Weights of a small sound classifier.
Model: log mel input, num experts 8.
Training: adamw at rate 0.00073, 5600 steps, batches of 128.
Data: trained on chords played on synthesised instruments, 52083 training examples, 13.8 epochs.
Rows from block 2 of a small sound classifier, named by matrix and row number. Rows with one number belong to one neuron. Each number is 500 + 25 x the weight over its row's rms, rounded and kept within 0 to 999. All counts start at 0. Numbers have three digits each.
After each neuron's rows are labels from the 100 clips, of 14976, where the neuron reaches its highest value: "responds to" is what is common among them. Only what is clearly more common there than usual is listed. The data: chords played on synthesised instruments. In brackets: how many of the 100.
# fc1: MLP up (model.blocks.2.mlp.fc1.weight, 576x192), inputs 64-127
# fc2: MLP down (model.blocks.2.mlp.fc2.weight, 192x576, transposed), outputs 64-127

fc1.343:484536475509479485506485529499520536468524492476491518517509459441537521475472489513452501478485570528552470491506498504468512506456483453526518525526539487492539492515488482521492511519449485
fc2.343:522483533538467504538496481482478474494513510507490500493496526495472511513506532491505516488540458512470526504595493467500512527539527511498463477586470559511487490442509470498499507503509510
responds to: arpeggio (86); vibraphone-like (26)

fc1.338:500481513502533471485495485518496496531485442522494541499485455473462491521492552515464459472519505438539472482494469504493531466461472493493510506500543502495477507519517481487498519479519534
fc2.338:470495517485519520509500475464481537503469513520474518469491503553519513507505477520551520540510481513491539494504516531495480524560514530492497489466509530504515460518533479484491524499534541
responds to: arpeggio (89); the note F (67); playing: arpeggio down (59); vibraphone-like (25)

fc1.258:526519473503491475490489489480445496570527506518468486443513475445562460488482519501511526487506474528533521512476498536502509515528486500516525460497526483501554505507527543501528545487483481
fc2.258:521530468486513444513534461492507500479505492509458507530503509482527527451470553554512483496538521519476469503480435545486493476498493510487529443497495510549461451524509522461440474466478475
responds to: the note B (92); arpeggio (89); playing: arpeggio down (51); root: E (30)

fc1.499:476483451489514480494506498478491506503481502502500521528487493501500528475484519531526465461536531517476528494481510484506524510487489508509509507497477473481499529498427513504467471516511523
fc2.499:515505487444508491518503487495500491540470470538524522485483516506503502527466538502450552486471550520476515530477502490472496506531512485508485501511510543513484502457504492513537479513493451
responds to: thin (high-pass) (31); marimba-like (28)

fc1.429:488478479541532506480506469526513516515475541475563465506479504480485484514479470490549507537532489488482490480431504470574502548467463526474532502440492523498474489499461533524486512515483507
fc2.429:498504474486546541458500489507507484517513533505505478431538522503460503477519479462486459500467470478501524510517482516534491572513507491510464503514491485510499486484524467553538520487467520
responds to: the note C (66); the note G (65); marimba-like (37); instrument: vibraphone-like (27)

fc1.21:523514512519515512502482494511471525543510541516505471455521490501506446505489519483527507485461506492522545552458473512536501507532518532485504477500477502497490457543510558538531502468430497
fc2.21:499534520492525545480481504506504542488502509506485491503456552461482536491484498526500492505497494469465494499431506534446455530545483523522503462423518487530454475484527480514554492517513538
responds to: the note B (82); marimba-like (34); root: G# (34)

fc1.562:506482491469522488486507469519467505511487469481563507528522510503498517503517524511531503446463527533494481494504509440498516511452493499483498506513532494518510493530516479452504487490486491
fc2.562:508481495475479476555494486492546490505522508514506482526503509482498500505491523482512488480487555511485532505601517505498527466512528510515459510600479514501492475474507479477480487498482474
responds to: arpeggio (78); the note C (66); root: D (31)

fc1.532:480491469487495480503495528491514509531523461501473518531511493508528505504512521535510551447518490515521485492520512508479505539487518463524459523516481498499517506490517474537478487482551503
fc2.532:457503531522482519494535485457483530556503546479474487501490502546475524486497481526480527492525509451514493522584500463520510491524507505499471498537478511466487484514484488522488527483496496
responds to: arpeggio (80); square lead (26)

fc1.37:486491457506505479472506502527437499523468483475542521478496441495479467517490480487540524504481482512482473507449509493522473547456490443483521501468483473480525484517470549499487535470474507
fc2.37:494497538533499505520517503526506522527547507529506517486496505509491444484513465467510535478491506471543472515473541484493524542535538467504475513472470449502530506540461489546518528492488510
responds to: the note C (80); the note D (75); dominant 9th (36); root: C (26)

fc1.296:518483497489504516521465506503499525496507507428496487485484503465522475482472524489500517530529503508489521475482503573534476487514480509531526478467500513502478491487478533504522480474484486
fc2.296:517517490525503504532497527514510508509495500471445531484476497481479469479506502484482517544501492497529503487493532530562501507513506470505530496482489473511500519513467507523505539451514494
responds to: the note B (100); root: B (35)

fc1.346:488490449499513515474517479495537466517512521464539462527487508493500468510472482480530531508528459517505489474443479490506494474516457505474528487443502516511500505525497515471490511509469488
fc2.346:495485538473542549465470489498512516516482526512543500472478485518486539473557474499490509526475480499505477477484468517525506479514489508499507512514485492491466470483506513527478486487504553
responds to: the note A (79); the note F# (74); root: B (32); square lead (31)

fc1.433:452519488495508506495527517504495502520482502461551504507492516504470478559523447543518505494488515519524447515460551453494500498511510498497506520488515491537519485509474475550490556495484557
fc2.433:498501514492521505522529502506547485473472517515486447520524503492467514473507525545499502495517470471472480437465497505518542488493467517507464533424479528532499509502484471462500490507469489
responds to: the note C (90); the note D# (86); the note G# (62); root: F (45)

fc1.266:486493465509516539450495517462487549481491472480444473486484496492509490584512484501513456528537468501532442475490496509540489470512484492449485522512547484507501480499486539478506523503496518
fc2.266:502485543515505530474502493540485462488510582541506531507524490488503474475504513457505477515471480495474499475464498525527498490515503517518525485463462509531539490528546492502485454507493466
responds to: muffled (low-pass) (33)

fc1.262:467502503485508506508473491518516475492518528531533460496480506489492471518510470488497560483488471504533504485460495465506507514531486465509520559479498481481550510498468479476472527545492531
fc2.262:499527525498491525525510531505506483516482518521523476476487524527480468530520460490475534501476449473544496469472522485542519523540486480513504563469493481482558517524475500510491525487521577
responds to: the note F (100); arpeggio (82); root: F (45); root: A# (30)

fc1.550:480477467511513534500501469479532457490501508500481479509489494500486504586487536487478498528465501487516498513475479508524511517474483517449506473471534520466510486515551525509503516488527529
fc2.550:525474531522476537513461504476490554489478484494493531525503446477513487496527517456500472515496494502514526516470474496510478498470441508518440500467512510447488511486443514546500511513475465
responds to: the note E (86); the note A# (69); text has "dominant" (43); root: F# (42)

fc1.386:496489486503512478495533512513520481523499491435510487520476468464511473468505500507488500503476480505480480479487509469476494455523448502521538501483537522467489531498504507438502511491504479
fc2.386:491463541465484463528515532498480502493477500472519516454472468503533505512505480511474507510519477507495536473515510496543471491500481465499509449496505441468489531470463483482503489466499484
responds to: the note A (74); the note C (69); the note G (69); root: F (32)

fc1.289:532519448488506510488473469535507463497476488467460532503505506497497490513567513558532514521503472542515469514485493503509522471501487523495455460529527479475502516512522493552509514484515492
fc2.289:466514511505482509515502540495514511528505514506510513483513482518488560502488512476499536466477487496494501449438525523533486545513479480489498512473517555522532482506547475524531533479492473
responds to: the note E (60); vibraphone-like (36); root: E (31)

fc1.102:474485480489534472491488517501484475480488496502539524509518492433491498505487524512510504490452479508510432528524502482547480487475539456496514487513515478541515489517500494470485472470512515
fc2.102:488511453493475465499501486506521487524511484522518515496506514506483482503489490510509519479494513530514495496668514475505513522518537517467502503651490496493507465505512518496487502500514493
responds to: thin (high-pass) (79); white noise (47); pink noise (31)

fc1.409:493483496494517541503494500509536474545486505470494450474520526456513462520469490473509529529489482491553535489464493521558513484546487524510513481470467523493513490498481540533494495483474513
fc2.409:505502519545530514485475514490506523514493542478515523506483484485491492514529494513467535528517485504474515487508526550521517489515543496473540494494489464523493504484456485493506492498494518
responds to: the note B (96); marimba-like (44); dominant 9th (38)

fc1.230:505544517490490500479550450543439522503519458514481472473472446521480527493510516498511512517470468498519471498469509538528481554488503471458505487486537517490514521504502508516488546499505522
fc2.230:512523504510490486449509492476527515483515569511526486494499499517482503480492518496502503475519526474474519482486487509512511515476499489512550467468500471520466460476540460508494482510526508
responds to: the note E (82); the note A (65); the note D (62); root: E (31)

fc1.493:510472448518512502550483508484501487509502477470536494502455515458491477528487521516499536506438510514500499508480505509552534516477525524484496502490517486504504511520479482509504516512450501
fc2.493:508455492484485461508536454449492489515463486529486472498518498522489480494510514518519495453483536530510525525530490480527496479510517512483514467553507533526507506534504514494491525483506461
responds to: arpeggio (81); the note A (64); the note E (63); horn-like (42)

fc1.416:470476500512530526519480514495496516492472494455514524476491490473487443570475487498504513518464500495513503492463504495564473522520528515495502510477507483494509492531460488583518500510466523
fc2.416:474500492497505527474528491487511524501427494498508481515529517524422487477491493548540460451484489484528460506447491471529492492512494498498471472480478508521514527528506502504516518496472477
responds to: arpeggio (82); the note C (80); root: F (34)

fc1.221:495531484492507494501515490483483450545521512492488476477518521519541514549497507473453506494497491509541491531487515517440521484499502476483515481496547472477518516486508495515474517516532513
fc2.221:558464530484493502524462523463537497524504492490498500493498463476523477498520513443498488511516523517483531500441490492486507532497461469487495531451505510439523500509493487479503490515495491
responds to: the note F (80); root: F (44); square lead (43)

fc1.363:521460541483486499473500489485491489514527526545523564532507532481487517455483481525519473473496526497488492508499473525533511579523499477454510486524477515499511461526508513488489447493509505
fc2.363:441483455539533519527465471497522524530473503517496565470472496445516458515496501495475537511500493505488523507496531491483497468476494503531496498458469494508505489535488491504491489476527535
responds to: arpeggio (89); the note A# (73); playing: arpeggio up (53); vibraphone-like (32)

fc1.325:469502476512511516469540513496520498490495488523489483506492451514492472561510487509504499491506497522511455550480503456466488548463494499450481516495502495465515515539511502523514528498484499
fc2.325:506513537502469513496477566510461539489497487513474521553485515474528496489483497528518484537527461530488480495460494507474465471522494512496487520500532501512475531485519509469505509468543434
responds to: the note F (62); root: A# (33)

fc1.170:496492481538504484492508515479488521537503493478525511487522480415505500518489516495464502477477528528555508501500515514536543482496517497512502485499521488530542484508492491512539505463470502
fc2.170:482528475478503496495472488489520497488521505490504484513473470496464520508499495505502527518508509487461452493568530512485523522524542508482479478564521518533476486477493481527504536553515507
responds to: the note B (67); pink noise (31)

fc1.390:504508503518530493457499492526462499585480520520553499469510505464507474554488525481511514479472468509526500529475505485526508508509469520449515455477552490477533504522499530520515539483489516
fc2.390:526503522526508522518447508470511531522522519527488499472529487443507523499498541536485445535508520510466503519483461518499472512487495517506494512481500475519459493497489516494488485515438505
responds to: the note C (92); the note D# (65); the note G# (65); root: G# (44)

fc1.313:474521499490510463498529518473486479530502538491513472488509503514516459517483473491495542499529462539502465534455512462440520518480485456493507496474510478498506491525473507446483544529493502
fc2.313:491483535453440501495501526484499480499493502523518498494475470478530496492487488477480515472498481510526497469458478505486490534498451469483525560491526478453533522527511528462492491533541531
responds to: the note F (100); the note C (70); root: F (61); clarinet-like (27)

fc1.481:522479511518462539528472536499490502467482552472531529508454489499509508505507471513496504537578500544475496505515423465488507516530493485484506495513530515531462473474474520493458522524508472
fc2.481:502521503512498518512494494545516540491490447530526524465533527497488497457535496494469474480459495481510516477455556542488506475476502486535492513468512526511525568472513520486493480482483498
responds to: the note A (71)

fc1.220:517539466516518508480475529507501497556534464520494495511535484477539462475468509485509520461478498523529506519486500504485527508538520517504499518504476463481491482521505519495517516501474486
fc2.220:473546490507548516517518468521480521478485534519489444515497500495502501512457490498537517501495486448480510521497475491483495493528547524521473499539535510511489483443484456510531504520492520
responds to: the note B (86); arpeggio (79); mains hum (27); root: G# (25)

fc1.460:525497484490492525511490513493499504506497521488524457451507459481522456463458501464481493482564472513480505491475508498503503479491442536522498487445548520501490496502487563470528515468505495
fc2.460:473473508426470514478494501484494453489543512522489482471487508540478502514492517464476509526509481520532510516473510504500520538557487517478516468493497440490509524513532506520501511536534502
responds to: the note A (86); square lead (47); root: A (44)

fc1.56:510515487473479517545501507508510510492518488504484520507503459506511476511498479500508501479495518518510503535444490529483506537485486475457492532453524497478497491559494573533541512436473497
fc2.56:504481541478519482485514493497502516464483495469503484506484490479508505473541516481514484509550520486440504500521490508510539503470491479491488489521497469461529514519456482510515491483473471
responds to: the note E (94); root: E (41); text has "dominant" (40)

fc1.333:499514494496504554509498468472493486515465513487502518543486475522475516517497518486495490502472531515504514527447477521515502531485474467447468473445509506459526521516495524539533521494506477
fc2.333:502471510509481505474496469499502500513478506475485509489492477468497544463510495455506464492519541469469524531509510514478525538470492499500494467489474490484483490530485509526508506488504464
responds to: the note E (100); the note F# (60); root: F# (33); quality: dominant 9th (26)

fc1.178:478496508492513491481553517521512476513472475465505500511471513516523482491496502513485526527537473509488453508486520511467496469482464477469543456475509489520480488483496514457482531463523484
fc2.178:501511511501513498527477537522467482488497499487514514470479523519506497501516499519489547506493464468543492453510521525533496459509473505513522488452499477504509514468492473493467533493527521
responds to: the note A (83); the note F# (79); clarinet-like (26); root: D (25)

fc1.515:461520485512511507511496510497499481483456499470521516483471448510500502555488503495496531499461503508505471510503482489498508512429516518466499511492498472500522487526477533489491502461464517
fc2.515:538441524478473478514495531532522532480508440520509547515518483449546467449475491514524483477473531536480473522531469505459477498511499491506515491498491504523495490526480491500518482477479472
responds to: the note A (78); the note D (60); root: D (48)

fc1.524:496505462545464500492510484515513520507520520461512498521479438433544472502457493536541484461485497514511488503477514513482485479503470526494521499485513505483509490527507525419524530523450486
fc2.524:483472496529494511494496500494501515470475518494466456492531502522485509521480527492509467517515521481484527519462513508512482526486437476495479463454516477508528491548483507543519498518499460
responds to: the note E (74); root: E (31); square lead (29)